A small encoder-decoder audio transcriber, trained from scratch.
Model: mfcc input, encoder arch transformer, encoder moe top_k, encoder num experts 4, encoder layers 16.
Training: muon at rate 0.0047, 11600 steps, batches of 64.
Data: trained on single English command words and digits, spoken by a formant synthesiser in many voices, 9.5 epochs.
Rows from block 7 of the audio encoder of a small encoder-decoder audio transcriber, named by matrix and row number. Rows with one number within an expert belong to one neuron, the router's apart. Each number is 500 + 25 x the weight over its row's rms, rounded and kept within 0 to 999. All counts start at 0. Numbers have three digits each.
Before each expert's rows are labels from the 100 clips, of 14976, where the router gives the expert most weight on average: "strongest on" is what is common among them; "lies over" is the class under the peak. Only what is clearly more common there than usual is listed. The data: single English command words and digits, spoken by a formant synthesiser in many voices.
# router: router (encoder.blocks.7.mlp.router.weight, 4x160, trained with AdamW), inputs 0-79
# up: expert up (encoder.blocks.7.mlp.up, 4x32x160), inputs 0-79
# down: expert down (encoder.blocks.7.mlp.down, 4x160x32, transposed), outputs 0-79

# expert 2
strongest on: /ʌ/; /p/; word: up; word: timer
lies over: /ʌ/; /aɪ/
router.2:495492536467515569498495467475471496506494515525502529455511508508517510477495515457508509503505505476498450501524503520496537514528523532512451496494479537490481504503510515517485495490496503531514505492505502498512520530460533508519489462
up.0:541557498508511470567476456487502491476528489495523535503521512521471530523494481503495530493527490476503458489505461479511474507471516491469521475530472494500508525474491513496546497497516503492497538527537488565509498483512461503459519488
down.0:518465471490506496506542434523551497479499515494525541548527541500489465493476511489495523450478467513489485500482426480453482496509460503504454520484532470518454476528520497527508524467496484497466527444491489486474494491546525469509506487
up.1:490490537513492471505514505493518488491507538492513497477483507487508504537461487503494532490500488514483532481532516463511554516497526544546537532490479514472515486470506505564537538499483500500490520465462525481532438450497507475449523512
down.1:466551471504474487474458529552495526436501500497523519446470535503502513489483500489521497498502494517512485514477562525475471458467464484518524456491481521499468501503537511461477502487490564513488460544508502503495493514474505535505462525
up.2:523513534503450487503510484510482495496523507491506505537475514508488518531498451477516487526500438525494547527543509504503504511545476471454499509509519487531518504486445489518520523481487530469513514499484525504514511478498499516457475469
down.2:522514516487554458501539579516482469507489477479485508495454453525524524489477481505449547464500488498508491544517480512521463519501474492456547500505479511458474508499513487523501491488513506521519499532495545496496508510476578502486532539

# expert 1
strongest on: word: lower; /ʃ/; /ʊ/; word: push
lies over: /oʊ/; /ʊ/
router.1:525522534489485536475516526479512489553505490483528495492462480572495471518494489529474465549495480475504496515510521556514502469498475483496452496497499499511476509510476515510505487504475482520493524502504514432474521544499538488474531479
up.0:491485529497511490530510468528530527483516575444488497549476476516478519524482501489498515503486477511476527494559493514495492483540439513475474513567506479494525488479462494483500521517501473455469507465487522519475463481511480504468541524
down.0:509485526499513470489504514529474503465484501462514572509494536548489497526513490501506474477527512540545524485504535476481442524514529480532485497530488487500494501489511521527487502521473528548491450471487495546472464482513485505465472527
up.1:508501489473468470506517506483476478497512479501472476545476514477497526537438495504497484487514495503502548503549529442471541542528444507475548507513524514499525501512481475514548526494519508486526509458483493475493487499501415521505525485
down.1:493541493522512491487488524510496528544475489546471487521459521498464475512455520503524490475456494493488474485527534460471476487519535516504449487462510486474469493499525507530526466506472494526512494514502518494561497516517476503506522462
up.2:528527461492488479481482508508497510526503525531456484528470524501476538531488475504500509465518474505505528514523491455527551516501490508488550544513496482499512503490463526490536539493536507469487522501483522465528474501477464504500511554
down.2:508517470521523500537502504557467519491496511472508514506484492457529508479528506503478489535514506458529549528554469470500488470537504519492516492525459542484422512488494500503513495506470559512539486497521520518470510533527516490549515521

# expert 3
strongest on: /t/; /u/; word: two
lies over: /t/
router.3:477474502504459507498496498514504483506461521524499526498512466517497514510505498519521498521506453444512485510474466481469510502512519483490478483445470513507479541522559563490538499463497484532478508558481487487485521529473507473523488466
up.0:503488520463487486505512509476488500532540495488471515494470459497503545491465462535489493520502495492504512491546560444528423508548468487481507514501513517501479520496461503526527491500496541482493522485509516462516507488485584492472486508
down.0:466497488541514514517492539505504510587471486528527480568499529478448468530524485463509502461504491479511522502498485528574564485473515522502452505493507524503483520532504506524539514489508467474517499521518447498562493483495491487519483479
up.1:504508503511496488524495498481501536463492546517520472509530464472506473476534478487492480480508465490487446509534525486421493511481461523483530483490520498533492495463486565508481515526533518475454527497528515545444511482511471519518497478
down.1:494501475505476503499503539556502516529493472498475476534491500476524531502483496458515494519543493530520553507521515498554444499534522487494530491512498466548500517523499483518505492448494501501498498484488443464522522524441538503500473480
up.2:506509501527478457506492479515501478492531530504488510479493480500499521498503470545488515480520493466532454528506493480436476524508500496556530477471517514502546529510470505486439558455524506438485507541517536501495453466504422495524488512
down.2:495470513535471505449541485494492493447496498527524520472489520497516485497481525479527517499493538481464476477498435520477508493496524520459497536510486485489470488493516503495534515467501456538457484495480482507478456534506510513514497484

# expert 0
strongest on: /eɪ/; word: eight; /dʒ/; word: change
lies over: /eɪ/
router.0:475470521490513530440494494484458482447509442506541523454489519486535505459507498431497489479503524467498499484522499490485498439549503456520492503528502519527515460496488523471517508554511519508512498550514491515488502508494467485511444513
up.0:518479495502550513512519494499527522531549518492487490521532461507499489517488486489520514527484458506483529551503531458487477507492495479496519488502524521518524515457489517539502523516486509478500488477520498510482484477478468535481467419
down.0:509472537498437485484493495532529480509489457494502510527457511550475509465515472482507494434530491529507484469493505496523499477548473532500455519498504464530479483529435476535509441541502494524468529462503487534517509538540519476528490504
up.1:525502469516505493493509480491518478507473523495460466519520522498505502478479478518476500565485433490526489467471516474457470507515461546482489502492486505480491539499498516508501555543486506489525516499500500504517466453503462514504519527
down.1:469458493547471518502516528515488518527521498491529510513502474525462487469525490504516552472501539518501508519530530483504500568445533501450490492520522514486501502468502497509472452526477548489484523488513502484506484496486458491476505484
up.2:511526464529458487515502445526459497502518505488480516549525494502483544494495483516528475471526485490528530495513519470533476534544468536517504494525503543531502505468508512483532512481531529482541466502484492510512468457488471487473485452
down.2:492484502497502518485473541562471514467485455482499507485512539483494532549495521489465492531524491519500488490500521506523487520543481505459513513528502491498473473498474495481451505523483556536497518524523459538514462484494481493500461489